Weights of a small masked image model.
Training: adamw at rate 0.0021, 9400 steps, batches of 128.
Data: trained on simulated fluorescence microscopy of cells, 195000 training examples, 6.2 epochs.
Rows from block 9 of a small masked image model, named by matrix and row number. Rows with one number within an expert belong to one neuron, the router's apart. Each number is 500 + 25 x the weight over its row's rms, rounded and kept within 0 to 999. All counts start at 0. Numbers have three digits each.
After each expert's rows are labels from the 100 images, of 14976, where the router gives the expert most weight on average: "responds to" is what is common among them. Only what is clearly more common there than usual is listed. The data: simulated fluorescence microscopy of cells. In brackets: how many of the 100.
# router: router (model.blocks.9.mlp.router.weight, 8x256), inputs 128-191
# up: expert up (model.blocks.9.mlp.up, 8x512x256), inputs 128-191
# down: expert down (model.blocks.9.mlp.down, 8x256x512, transposed), outputs 128-191

# expert 0
router.0:437525493518505513488489527508497481478499496484519494501536511511501538500512499532492533507462489474524509490513514507514537504463516513475471514489440535509500502497517449462446540504475508
up.0:520517521511493458467535457485535521482475518511465509523488459541462544481506482477467486510489524516518495506500466483474453498496500516556503491485525502494509505515469493480490474526486494
down.0:478473494483515491493529494521523457474508489466481531483530510473511483481494517520551441489503479514487518526510484562531475483486489477482439487524542498502500510484488523508511503505489489
up.1:532492541514492487478523460461521480444515518510498494501500505536477509492521537468469466498489538503558490529520466494464470513505505522563498530494548472497512503501464505501536490519508506
down.1:458466512497523514496514486534524501477477493479474508507509516467526498498501499478562465476510481519497521521496476560511485469478478468489433474499521494517508482493497507493541498490488484
up.2:526499467495510475486526509514509519465477516469510483546460530492527532500495501558476481484498511520493539457507471503497482482489532521518459408465482520467530529522466435493521487493457484
down.2:528522527499471493475501476484517549473492527520514517497488490518487515485511460515442511495419507494526526492501483440507513468512486517512559508473502499516484534471492487493486531491529507
up.3:545504508490513531497520507523482442446521503516466504483478495523521461501498535482493474495545520495489518508506493493466491468527513498554505518498508503502517500482521484527496458512499497
down.3:512503465522517493496489508494513484480510481463508519471485511474493522512509500520546456477497473433511515543505469558570558492494461471495436505536502503506514514488495503512497500494516487
up.4:509514506538540480482469517527477526450486525478545476510521530490496541525486495464481506528491502491551480470483499487476493510446519514524505489484551552446490532521509497487506503455469502
down.4:498490502511462507505497499494486491507496505488483500510486486524496494510502492501439507505504522509519491483502512387501485505480493527512614497501487494503488504490509501494467497495488509
up.5:500558565500539485485477553514512512465494510484529503518505491469487516469496513485512525481519487507483461488495521509504476474458512500461480497493509548491510488481505455503497502475468515
down.5:515502503505488495504500492489481492489503495491493502504502496529508513509491493503434485490484512508510491488497513384514495507489507524515608507504503497494486501499499494492507505499497501
up.6:528520532500469482464485494448509497456491472520521541494505500533497498478503496487493496490509540492505520507508493485490476517512510491529496533493548506484513510533467520519527480527553513
down.6:475484494491490492497500504461500485507516502503446515454498488491464499512499488505545486496506481509522492518515471550510510498515450491483464482495482514511458470532525497500476503494461485
up.7:519494453499501526505473441519475528498492511483497497507511513505472535494496523468503473510564490505469515466533506504465550558493451513492515517526529495540521503531461520475498492499529490
down.7:487486504508470525485500527557521494492502511524514506490473511533474499476454497503519514515544520466529501522474511512507505503514496524475502500476546516462489525462524492499507483537483520
up.8:536490505492509489502518437481507525453475507513486532509491488537496543520503481488496477498497526491538508462513490488473466501544458501531535492514545499438501530472483542485523476516481502
down.8:538528478489539488499494496483497489470497462478571508482499508466527517498511491530546456491479480482515508506502483574543528483487518480496439498504496490517506509522478484512479447518532489
up.9:504449478515498520504493464515500552471456472524498506498517490501504547524493532479484501510529498493528578482507508485494529540492455488522494460516489504528514498510497568489495498507471509
down.9:452462544510489527496516499511518493486491544485437512457497506516513526494484506471525499485540528496538512495502501548516502505466533512481484504448544496518495532454478498501525506502509517
up.10:505514515469501486513522420454528511477496486581430484496521489526427522484500493488503481472520521511495527462487478499508440506485468505496486473511537488490491506493500529536536504503533518
down.10:470521481499492530490440474516484514478543542477497523514511509496490533486517503494515510506478488501481488525481501525498487486528521502482483503448531481527492538480453475536530490533530530
responds to: few cells (79); cells: one or two (79); long thin cells (76); cyan stain (48)

# expert 4
router.4:500502511484511478485502426482501510514476509516480486513509517507489495519478504419492471513503492467484487542496505492470502503505475498486469489488506478475493496476445553566559485477581483
up.0:497499551512507469451541542520478476442504476480520521514518474492505552506512518512520519500535497532488523477508521474540499521551511488494499527534516519534490516514531476501492431502517512
down.0:571505534497472504486505502470507498497501521507541498479524517471527481464494498531493490462509483571424492494504469502510489562473526489501494501517474480448528506524480489512514500475529516
up.1:497526513483492491522478499482516519467513503480563533529493538483509477513484476523502499524498489522519474412508506491483504457577528522522507518529492500523527533501518493460472499504457506
down.1:481509492523481510495491539504498505564475515511492522527433479526485520507551491465469535526509525498559525517504505476463498511500466531454526492512488466524479484480524503480466491496485507
up.2:487499509507487558494493539498515490481515471527479537464521546529515502493510509545488486461517477529500531484500506486553478525495483479502468471481516526466514475484517454508477444528510524
down.2:461500506486523496508477519511485498523496508519474523529506477508463458498542520441489513558464533456524493511497492488473505475511521501475519462538491440494481509453489504483459547474510466
up.3:498527495497475506502506506491507476479532480467529503486489508530510483466525519505530526447480495544560530487515510502533490512484475503513507522535504605545520496516496475477556472540472509
down.3:441465513499486492486518507540496491508477494521446514497482475519497517488482512458502528514579482456494511562509494504477517490531505499479498495520527557461457466503516550490535501508456498
up.4:551513542493476507489557503528524502476517505522478526499473497516529528494498534516525504493499455516480518455520475514505480513538509492548532510514487516496520521483531471474506512527493521
down.4:487497495533533484494458500521515506494471471454450469489516522510494534496496498456512483497485514539512472485478485507497507473559484503528512514505482539551449502484518517446507497484516499
up.5:491485457493517517504495472477505490535440467493487499471503531487497497498483490489473414568495505473501500515509495489559508456495509495549483490511487498482522497508484512522530519479500507
down.5:517504519507472500496484478497481507466569488494517465511516488493486479499506502519481481474502523495524414496506519522496498459500499491487481499484498472503497523487505491622492488536481521
up.6:477493450514438510516519465479504499482499505469505489493537520565520542479529524478477499467507517523496513511493477474511508498485533479511500511482530534510543448525513511481508510541505510
down.6:501509464523491479515527482489485497442524539513525470495498477492521562545488488493492476479495467483494503469488516490547479504437460473479468481512492481510518461518493501554507525492504475
up.7:482485505469443572485522556510482503476536456494512481496483488504513491474514523518497497532482504535480488473504476497476498497505535492491517507482497496504480500539522456491507518563463474
down.7:517519487490509452497531478510495486540533495535565497529509479519534430524517471491484543568504483494514473484505521489486473496523522510501498513500493504501485485497469498502485490536522496
up.8:521511485487481543468544490481486493456478487492478525520473572520456543504513505524498480523527509538513530503506490529480538452485478490519527518477495514510514479528492495493459514528515534
down.8:502488499535507493467451533519528473509504525526463523504506511521440520489492537500504539531536498477501513554503497517482481473530506482494494547487509512532503579526519510509538501535518545
up.9:487461517497462529481487512513492547479526519522526471523445517528526504492538509524469505450487507529519490488493479504515524496522533498511496518498462546476517488538494468508473552521450495
down.9:511502482491519459493501464528519511475466514520525491464483513498511443447548546461476518470533511499500499507534458496472459519520482493510491478534523494486518516525538504499499468469493493
up.10:506484490504474522492510501488491554494538473478518505500494504528546516501520483494496512429510506510537551509516529500550505480488501492469488507520494503516516454487507484494505538551467507
down.10:506490493507498495526514506570500475508470516524484499471422558520528509493478497514484550543507498507490515520502513485441492494523459515507495492535511552468478464501567522481497459504474512
responds to: dim (82); membrane rim (61); green stain (52)

# expert 6
router.6:526478490501512515500503475465504520514522483494478498490492516491524487526475511519491505487539499501524494484460503493489520515479462519544495503504555505510472497479456523519507495488482506
up.0:519508491505480472488497494485525493455500532453509526515471504519458509499520510484507497513503528534502481483519503504471505488440504510506534546468492506488526469534459484497498438523548523
down.0:540504503485512559529487475466513545514505505515512503474505515483495484476469471547533518497503465486476491528486493531530471508496525470492479483458495479517535518504465463537539481493523489
up.1:518497487518490457511495485490509528462511545502476545491479544525465516520496529486488481482483518553484498471502475487496462497474489504510509480503542490478544481555499488494523471508507499
down.1:515523475483480556490489496456519505486498547497540486534550502494493505491492492497509537493493518459526480496481503508523475522487535523503490512450519476495505529546463473522467455499521506
up.2:499520519536482511512492513503472454476494495499540484548516517538533509494542506461517499499522510548531534530516490449502498508474524467543518444532509518529532547479504494512483487529531530
down.2:422470555512461483478524513495484509508516502503460468516502467526487520527510486491480511482510521504508516509518521492476471499494464520450523533509555520456506514472500523479491552536471525
up.3:476482496512475464518498556541490505480494512476501523475497476502471511496496485497498505512491478509533516448507500514505513500554551479517498505455464471514517522530572467485514515503459540
down.3:490473508487469444510466544498515531531510522512498519530490474501473524522529468489490506478492492481487520488528525469514487497479523520514533499470475495493470462479556523488466565466488457
up.4:515490543512481496500558514546506495474487480559448507474543455496498499499500515501511482463520473480523436479494486529523489458542510510456538484455500459458533469500488491491492487522532511
down.4:522521496497514493501496525503488511548505496473547482487489466493495485504493481498486506527457520512471510483497514493510553495502501507520526495489507504518492521508525497508493497498599521
up.5:501525510498485510484551481489521476502493494493528502514533527519490515476509522473510494517540489487466498486522495526511518538501500510489553440518500489560521493504498507464503486508473508
down.5:472497506476498476489498465494450481452487484512467494534515477500521523464494460520461502488518512515486514480477522477558463540516522508460510508471474465472460502459490503514503558556519530
up.6:437481498474485471521501528492537431470476503483544533518511530482503537463502499469498518508526481504517549491526475510505536522481509499503484480456504540461499505527513532462488509514478526
down.6:503550483518463487507472519491495528523497519519513483462520481524478472520494494507480535491444506504515505495492497509483515474509499502540516513488497485533474514504498486496520480475530508
up.7:459477491508476505490483502511496535484507510509510621496503490526509475512516489519473507499450517502473525567526518495537478499522493492519491493517505520477494478502513527533458489515519545
down.7:528511526509535506503502477518525523494480495484526529461555517494493473468472541503542495494475477525509531503486481544508508470502484469521482454516503457469556521524451496518492510495546498
up.8:475482546520492534459502496487517553475513488479545532523478556524522525474532457520478492501493477502487549501534509498531472535504448480526499498494490490468519518511542490506448519518501480
down.8:506460473483497465503478491524487457478519520496467522499536528465488478455502530521514510480437459531505478493489492507463502529481493489461496489489560510527522499506467496520498471502460462
up.9:505530467501472499487504502472496492507468492484499494537483508509512501491528523512504458538512472515497513457517488477534500454527457497526532498526509507546527490522513484468501491519474527
down.9:478508476463512464490521483526469471474460456494492498525515488518523532465489476456491523511537517510485506541481471493513490527492520504515490518495525532516480519511510486511503495475507537
up.10:494486506513465488494504491495479467491494503519486544509568495552491558457522485532488509491455496493508532498519480470491456498476506508519510467472508474500509501476507486505515449533547521
down.10:482471481479485535493511510505503518466495487474482512497513487521536459496458531489509483503483549518492523472455475478526490500497482518458551462515486502512517495475510500521506494493493513
responds to: red stain (100); crowded (86); cells: ten or more (86); fragmented nuclei (31)

# expert 5
router.5:543501492487488507485514529518492446493486489537468507504469474500505513509500486593492501492489509511499518455500516503524450487539556492488491479523477503470492474502542426494512472497528498
up.0:505505515511476494470457470463522503519469474485504450523504519517474537467496495507500515508542552507491538543495477513486477532482474510524487497515536437521485533523527487517527491505445535
down.0:529538491490504534508482486469506527490507511548522537512518495478460513510518485514477497492476525517475484451480496470504516492530477511506518480513458493495464503530475480500465467545516504
up.1:490554534514496490496514462476501504453508462497520516513532525525467521481529539482494491502474504528522477497505461496500471494502500503476487564503534529476529476495489575510507433528508529
down.1:493514508480485518504473508432516485477527494482503513459555501494499520521487516440514508525506492482464496518509481513519535493503505487472486499425514473539537525459448482507517529506506500
up.2:453535484526490488513509494428510472469493513453548482514531522503464502510498502463496505514442479515528517467513486508505492537556504502524501493519487464511500506533472591486495490502500502
down.2:503450502487497497527485491496496545510493498540507487509485483485507481488516494546504515505502505456544496547499492467475495501496452497501508489515461498501491483462518513488566458496450492
up.3:496528525485494521480539464508507533434558505498522517493515515521518517473520535458489528497474520515501507530513488506479500467479496508529512479489497487513512488458487492494455536522502478
down.3:483436528522510488498480500518498518496486472482485503465508467477580502497496500484552478495485478490494512515504483543517513483487465465484458517527509542510511485473476516476498498489475507
up.4:473490517531491495506534479471512477508502513491513474488493512517510509492506471467498499523490519505518463598516507498470518512509459465496502497507496455495517503481473506508520520490475517
down.4:491504512498535499470494474512553548465522519478455504499575478471500513478514513523524493509460453475489489472492486546499522515465536463481457513516526473485531535537468483523483497458522475
up.5:489526533496485566496495470486496480467522470472531475509518515542473525523554502476505472477526507519501446515527501500506486490461497536483521506466507529474507492516490533476516460546514489
down.5:491510469510504481506510517481539519537510517497492524539552482501487519472513527513520491506490478446492510531483506513511511496533471508437481459540510522496487494491480478489532493501539505
up.6:479523525532464520478533469523505513492512463534484536508542519536512471501513539520505473496515515485509503552515499490492531480459470485530494508485489490474502495510492492484422539546485548
down.6:491529502485493482481512509524567505475503510496475529476460515497482462537509484459543473458484479491519469470548486523516483454500474500533487499492566524487411516513544485497482483478509512
up.7:487586531508494514471509470472525466494519481516544502504557504503467517490497505497487500510505480481489525501515475494498522527488474521492483515532537505530507524487506556511492480508529480
down.7:518508502496497455487501473467525513528540504500473503505530488496494505501489454471492513526519496548475504530507492491495478494531529501485513523505493507486505458453478510487478558481545486
up.8:537497479470487532506500495519500522508484492499436494507474559512509514463514494449486485540535498489497500480531482527497495455497477512528511517519488467570548519530504454483501498519496497
down.8:503475500511501518508465515509530482492494466461510467551522483518497525526504488478529506522499552508550466527551500481528484514524550523479517523467542530470521524473520482515500497507476456
up.9:449462508502480508493500503467517504485551501486514474524502530504482540499494504456494513484434523483516514479497498506502496511540503509491508502476494481483521489481462509489525494501487525
down.9:502539499518521451493533499488501521483504519471500495493508501546494531519440478500479496504522501499487469479446532487505525485519532530491565530529517489533501475486497488499505488529550518
up.10:521544509494488516433485486498498496502523518501515448490489519487505509500511535512515492495518549480496516498508518468511453508490531490531499479508505496480515437488507470487550514503473477
down.10:498510488493479549502486484484443497498493466460493519474519500529506475482498483506449454509531529520470499503503523485511439516494503542487531533533510485495473498482488502500487524502518525
responds to: long thin cells (99); dim (65); crowded (59); cells: ten or more (59)

# expert 1
router.1:474495516475498504477483491510508509524519484512505493482499497510486507483514494515504498487476499529434495502503491493504484486506484507482486453477455485491496493498507467465520513511471471
up.0:541533516481491505452515463534522463473540508519434490468476544523478532490503518519500484506516546474500535532504491484477482525501494487523514503468540524526508495534462506525537486526481477
down.0:499486495501483478495452546500497508492482494523513534516484527552486493523502521447495514520510521538492516485496496512474482504489512504500490465482555461519523536561508493477487543515492513
up.1:543478459519505493521484526511514560460516498484516499508471486472485513530484486485492464485516474545575531417494483486521473496510527497524497496509526489490488516513574496457502476489444496
down.1:483502491510495505488479505525498491512499472498495493515500510568480499499495500496439489505487499499482503501491483401517506485490499548505605503503484497511488501485506514497523521497527522
up.2:472486522495494461521492484478537442442484516491509526490530508506501506499489520473505542500501471482532474464502491510459509525488472517495511511502516531479502486498453546488427496512508501
down.2:496515532510529476492445514459478500499472525497516496449506470528484468505514510479475498526485515521479476508505528488480462497481512509530497473468477477533467477542506486509487469496520520
up.3:505476530514501495481476459474507520461496543548454493507546541540500513492498518507489523488469511475512559485487518469466496511502497487534498495471518466494542496494499504476519472496550494
down.3:506501478526485496522464517442496532476518511528504524477489498506469510516475505543535485493498516489475504543481506520521502494463523491527479511479514486539538487498458481498547485486547523
up.4:481513484518493491509531516496507513440498467495501528497506545525464525481493468525523530529545526527531538461509486489442500479509515495516511516486509486495486520528527492472514452505512467
down.4:537502499518548522504529456473483513468482470505526459488494525419491474483524487533519487539500446495508496520518465530475507472486499435503459499512533518493466442503460479511483505461492493
up.5:505497545518519467479522492515494485481511478528508467491470522486509531493496521508511537490508478552475510503505485523452491513507476495491507492510464532471494508514525445481492487477483489
down.5:527482513496485499514542492483495521547503515422561500520473488480533451528546493436485493456501494513482500488523519471538499498531469509470522465516480501523514544500486503504467495520478474
up.6:465473509511510484518484504468529447445500518487535518505484506497510538504494470493493513478548498509554521441506513491500515521493512506514487513482520502475493517536542540522486464481488500
down.6:466548507486488495517481509491485482497512461484503530556489521519498502500509458539477493474532523549493514497511496462509528479484491521535522500503528478491464521456525510490491518492519515
up.7:473528519506519522519503528483531516479495492528489487514454520493517564484513509465486539474526495500548518479508484500518489473491472507516493566475508525491495470500509485489517480490508498
down.7:502504496514492491486495503504505541519496492491496513498491494543495510495506512486431497470521506483518485504493495406535519504472520546509582522499486509479489504494507501495494527495489526
up.8:511499493498476469487527485443505564446472474480454481493472492520511484510505519487486483502508497486519496513513486508509499518495511507526493449490508488503535479515447515505502490533505487
down.8:447481491490499517524528546557518500469490534498504522534445476494513508526475510496521527501555523521524504458499512532475521489504479496488474492499493509524545509482520484497502478487515500
up.9:568466445498503474518507523505486551449479508536500508504480460483484512514497500499493464488519471538553538427500471500499484515494578498520499482506515504488491524499566477459479492496447484
down.9:493500510504490520492477514527484474499504478501486494512489522570504516481496491501437494505499500488480508500491485427513507480491509541490579500484484489521496514495510505496512523505510521
up.10:507490520500490469495514492486481495454500496489480499471490474500527518492513547519498481472507473526504515485511491503468499493504523496524513514563524492511508480523481447464512457503465494
down.10:511484500490455498503504495508509500488501502482517495466552498518495532542506486509506498419495499506465529502503519510567538485537456513483495454518544491554533561547456517493498508493511492
responds to: crowded (100); cells: ten or more (100); out of focus (56); yellow stain (42)

# expert 2
router.2:498532516482494504500522519558480474492502513450515512515464487492497501489480497491526475511498497499489530485518489526511488499492508501497564559531476478519506507580530489488499500507456470
up.0:523525528526483512466516489530512554451506492528492519500529513535499490480516503527471515485503491514481504450525488492494495492546520503476472503467503502514508479486521512503522540508514501
down.0:514509496503513506505494492507517468540482511458524489567546518479506472483526511522525495486473476474489501533523474541508509490503479482494455491533520431507504491557513509514436505489520492
up.1:517511522504471501498509507507502501396498541507454543503494497501504521499502511461501496499526506511494471423507501514510448484467495510495515508516562491505502490502487501493493517509490500
down.1:454483508490506500508483507514493490479468539533507504495514507498505488511486496490509512495513509546482542459504491529445516486531481472535474502561491503524516492485528541499503525465528500
up.2:494553493511487506523494523427527540445513520473471507498484467502472502488493494449493517493515484524506500433496495510517482487519545514505483526479541503529529485474482501493467479508544490
down.2:469451513506482495502469509521499521486485499495470522495469514535527516484467512489456487483494512545492512504493492438502507485524500507534562500501500478529521478466565509486542493483493500
up.3:509459506495483514474497493527515524472508469526524485490506501506502493495515537491497530521525511455539487543506499502504476537520489505503504447553500514499486459506513473481510544532545486
down.3:520502506494511468504423498484513468496502511520551506500555493495493497512498491481514481501459501520460519503492491534508495476536524500498472553549469476475526523521462482495465569504551498
up.4:502489472509495521470474439434511500433513496485482500479477524533534492496511491470494496481502498487511566467499495486481452481502456509510476483454497543467515486514444562487525492506509503
down.4:531494494491527497491505494465510492468460479449514495487493509455525507496519500542529486478491511494525500535487498564498506484488492484518429499491492439510494511512502492518485471516542504
up.5:470517529502514523521524526517489520447492514477501479519496478476526525508486494459518487503506472513506504471501506529504474473446503518502526535496540521507470515515545531459486546486455489
down.5:490496501504484502502504502517468519497492508519475498501504493544505496494496501487425507500480518506492494486506497387498497511514496531497613513503502497505492496500500508488501513493506507
up.6:490502514473476511484521474481524544445502498487527511505453541523469541497508488449484536519474535508535466480515505502481469506521487504505488512493507482509473490491475478476489526528550508
down.6:513527493493520524502469518493508524519479511475523493475557527478508522492513536536546511486471512549564539500508503562510515482483446497510455488438508430530529528475519508518472527505503484
up.7:519496535531491493468484455488498497502481514500470467485490501542497522511504501497483500511503515513523509499501480490481474516446488499542497490494512540541529500502436524517558478508486494
down.7:489453492521518501484519468511516476500533514474464498532568488485504519500507488456537492512472470522456527512502488545478513501478529471507454505528478499482538468548452484524476538483491472
up.8:493481526505472479454510511518521534469542495509478501531471501523518469483521494549483512489503477535455465469529473511508487475503538520502506486460547452480519498492480510551517536541530501
down.8:539492496494516487502511498439523500511499481467506504513532512450474489497516493512536479488538479498451488485507490561491498496485526467512418480526494445480516509513460482513477529492504494
up.9:523511509478518509496476489437526486466523506475518511512477530504520524521520475487512496481507494494533513477491500447506486507498498477554424499470459528499550503522436477497521494485480545
down.9:530525513482513501494506489481519501496531509447551489509489503461520506498500493521525479495488469471490511556494487536543500504504500494496467506506491517490522537521513471512521508511524490
up.10:522515480489487492490500494478508475458506494471469498488500498490519511508509508476492518485498480573524502475506499508501468468501495500502496483484500538509522465513468498478514446523515501
down.10:507530492515479464513492507492500463501523523512528517525509485504493570517519499511521484501516488483524535479452502531501491467490510506503460457469472510527480532510530514537418497513573496
responds to: few cells (61); cells: one or two (61); out of focus (53); long thin cells (49)

# expert 7
router.7:512520479510509511523467497472515498492516507508516500513506474492533494488495510474506511502555513528540506465529501492506541501503496505542489523537553537549505525468494490427474518494438506
up.0:462504487508478506490531498496508482504545483526512489481490555507513521487501485546497549467449484498492511465448512486507503531498504493467510493493517500476465485495494511508479515507513522
down.0:534520551470513464472514502480443510521498508483510418521499472505512480521506490516460515513497500520566525516530472481481472519535507500449530504493475481498505515466505482496523466495508509
up.1:537509535484494470468464496498516492465508499474484502500487544512502490498507489471487567508515515484478510515488508508478521516485510501488500531461511481476485455509468467487484447507551489
down.1:525474519529514512479533508491504510497522522493504508517504520471495546521523475525519513486508475420510507536555516513512515493509505486487466470492542518477512518465451470521538562512501468
up.2:511502478503491433485493474491498472484455528492471519478494506509494496496524523495504476459512500515450483491497491470498481475459509503495507479415488470505516477549456525494537480514493487
down.2:470456535540506515490473486497488493489546512520495504508495527500479530480467515488496482488463542461535529538498522502507515485506484504521510525478457506483470557492487501528535496508508504
up.3:513430489511487479511506535535510458479500499483486502514516506490518556515489503529493519482475494493542543482507501507524513480483511505492470478459498488439515462520569460495537472495501509
down.3:503497473494474491493498520513478483514494513503476503513514507540508523504519506523438496489494489465538536515520503412518521522488518512494584531479487485514474499473538496494496501489478504
up.4:512481535474477473489506495548490465435517516523452509491495513542501506491542510502490493489529491524452479446491499510475460455475518512464534489509526506480500490506494496520521505519563499
down.4:508511445516486562497509473547491542482533460519521518529512487501449524523532548450514515525515523460543544511515500522537529471526519503476492463434516470529524484541492434516493506467537504
up.5:514492509518509527499506456486502532489514532484494486484476530524470511517504489520465478516500554451505439580519494506464486495489496491484426516486484481513486486498427479528472536493495468
down.5:493526456499504459511497514512470477514519509470495528520499460502509514533480465532499532480478482527505525485484519483519490490519471511480495540530501503552493492517549482501517508522533509
up.6:532492496494506526469469467488482512532458478486473501488478528510501483507501504509497427547523510476511518493518481498523469485484486507547483504513488463503544503522476501496549486490497489
down.6:475500516508495468469492495522488488492529496501505470494509491507472497483494490474501492488496537519528465546510488507437499486506494519528492516510525512503462508478525521554496461520532526
up.7:484533506480454528456540473475469466466517497467501503487485510521503542502510492517506475501435504501478509512493513494511492467503473500514522548542503500504506415539441523496516473538481503
down.7:495500519515525488502521477506511446472529478506489512502532505488434462502491531479523513478502531536483476467462521512474449518511503487476489456519543467508476489510475511501495507493527505
up.8:476512489511482510490492462487494533509527462481511555503478490533513489516542485491483499526473497496502471516512490484459487492516492479454502511512437441480500507513510515488527471512519498
down.8:499454519462549454512474523510499427508511481506445522507487567496477489480478498503527493546481506507475481511508477510451517511492542487458495471497519464528498431485539499490500518475500474
up.9:491490448491451508510517490519493497494527489512467470484511452537503456507523526551463464488474496515484498489498476484525480505479532513473490492485458531433502480546513496485516519575486443
down.9:520527515489510495527476505452551505495485481477494471489486538491469476498482519514546508491482491502509513513507504510520525523482512497520539512501489479532495567506498501476467523499542478
up.10:483543459459447440517554502489493500516505509506502527477510488566475490501534497476511477504513490491505492537496492504510479502499491505473477500522480518483496483498503530509500495559485497
down.10:507539488477497499520494501481531474462482502480505534480521484495471542483435484545560522464463477477511519494503524522512526506530520476493498499487484530521500544498482519473496516478525433
responds to: crowded (98); cells: ten or more (98); green stain (79); ring around the nucleus (30)

# expert 3
router.3:457464504496487494488511504515517529497496486526535533504513488510453522495515468529507502484479517489471480513491492505517475521507485514490525515485544504458509497533545535485439471506513506
up.0:488534531530518491477498474491508514476485505493536518499470487506425555512507496484471505490554550525500484529505507496487488534475491493526513577516526481497510500555526509521509442477495484
down.0:437498559506476507515554487450504508485498527512422506503522501517528529555486493472497514496510511508492469522525500478468472510481516511495529461467550511507478497454502522499530517500499500
up.1:488530518552494491513510465500499478507509525516495503466497507491531466497504545500484496468476475533517545550487499485512497507493477486488503472549476576514509461498511506489561479515520496
down.1:464523489489478468496512506476471511536496475497458468462525527544489479495513480483463454488516498450529502511511502462511453503511503521515552474522500526471519494481496502497513509496470516
up.2:523488459482498475466497494471511488485448533527519535539490483518464489513507481505492516475544550488487546504489522501533504548486457487504496532571538532496524478530496484490541510501507486
down.2:551565508480471494504510489459497486511507515531582487537476504482479495519524460534527536468456497511506501465480514527484484509485477496515487521525484496547515480511453456501421524498523475
up.3:519474493523515482535529503465508504463461503565504464489463481485516507504507536452483487481470508487524502530495499513478492498509480506505493486506549537524504490487426487525523505490495521
down.3:566504493489496492497519493469507526479513501495558490468496501454545518493514501519531480473531466477513510521513483525542524533499523466497458493464495508473496530535460465520509455500483502
up.4:498485477489491507502473491498515510428540507455455501488475549528502552501508498482490492527448512504505483556513505492485496488514543502512493486470496486543530521530435487519549467493486502
down.4:470490489498507468492496498504527516504507463467507479516481519454522471521501505473554506504520501533487512483492521548489483480500498467496438494499524517489497479501512498502445494492492515
up.5:513490543484501500471444465471520517496509521445523505507525535511521522494508520521512513509484552512517512515505509493514441527477497511513479456531515459467519461565482499527510421520491509
down.5:478532527490486506514524478506495476496497500499438486471505523527494494502511485482468482500497530509541494485516476480491480483485524520548530465465495458488508520478494484499486395498507529
up.6:516497503501496526469450506502536500498498503487497523477471503521572476481501497481523487527493540467446501551503475519492500506449493514467529508482488483461502484497478500474519477506507504
down.6:462471507498491476520525527519462439522481507473481460447403509527483486499510507491479499520561528491550479458512471503517494503519490519492511478483424476455473505518557509499546472513527514
up.7:513417489500475511481472488467491503472524464442523503500459507508514494498486511508502509512466496523481525494478519524510480462473508491508517465530488484514525470501490490522500561512482490
down.7:456468516509499480502492501511517508474520491497486526482526486526505506519499492469538502506532498540495508498494510526483541465523500498471480441535537504504452482469489493501483507498499499
up.8:494471540497507485495462468470529457498518517551537542517519513503465462519515537499470496505517576517524454483505508472468524537503512492523483530559479524497529488526474518463497430494455533
down.8:478561464492489500430482514484513490507484492470494519466489549485458499476539479474479515531492512511547500487504508506450496448540478517474495495528494493543452525502514481505489461514537505
up.9:471485482517486520506506501473485508508548500516490528483513528526542544520487496536486491496505544467541497496490509472471440524486497491470511514513520466484487500476457532521511501494491526
down.9:489494467497486500482501542503516504512484508505502504457530499508496507518526494480474514509473519470522480490562526515480508469527538514519492534491526534503527507540513503503504498507555497
up.10:465507493532484517493512465453530454495504487504506494485501507518498485505522526479487483466496513499556518514510469474511476539494479482468493494565529541526503476506485490492557438532565507
down.10:458488549492471475458503498491459523519503475498466470510530493519499481495514478484486490498483489479532492545505504479520510483537506518500543510503468498533497490450504516476510514520453515
responds to: long thin cells (100)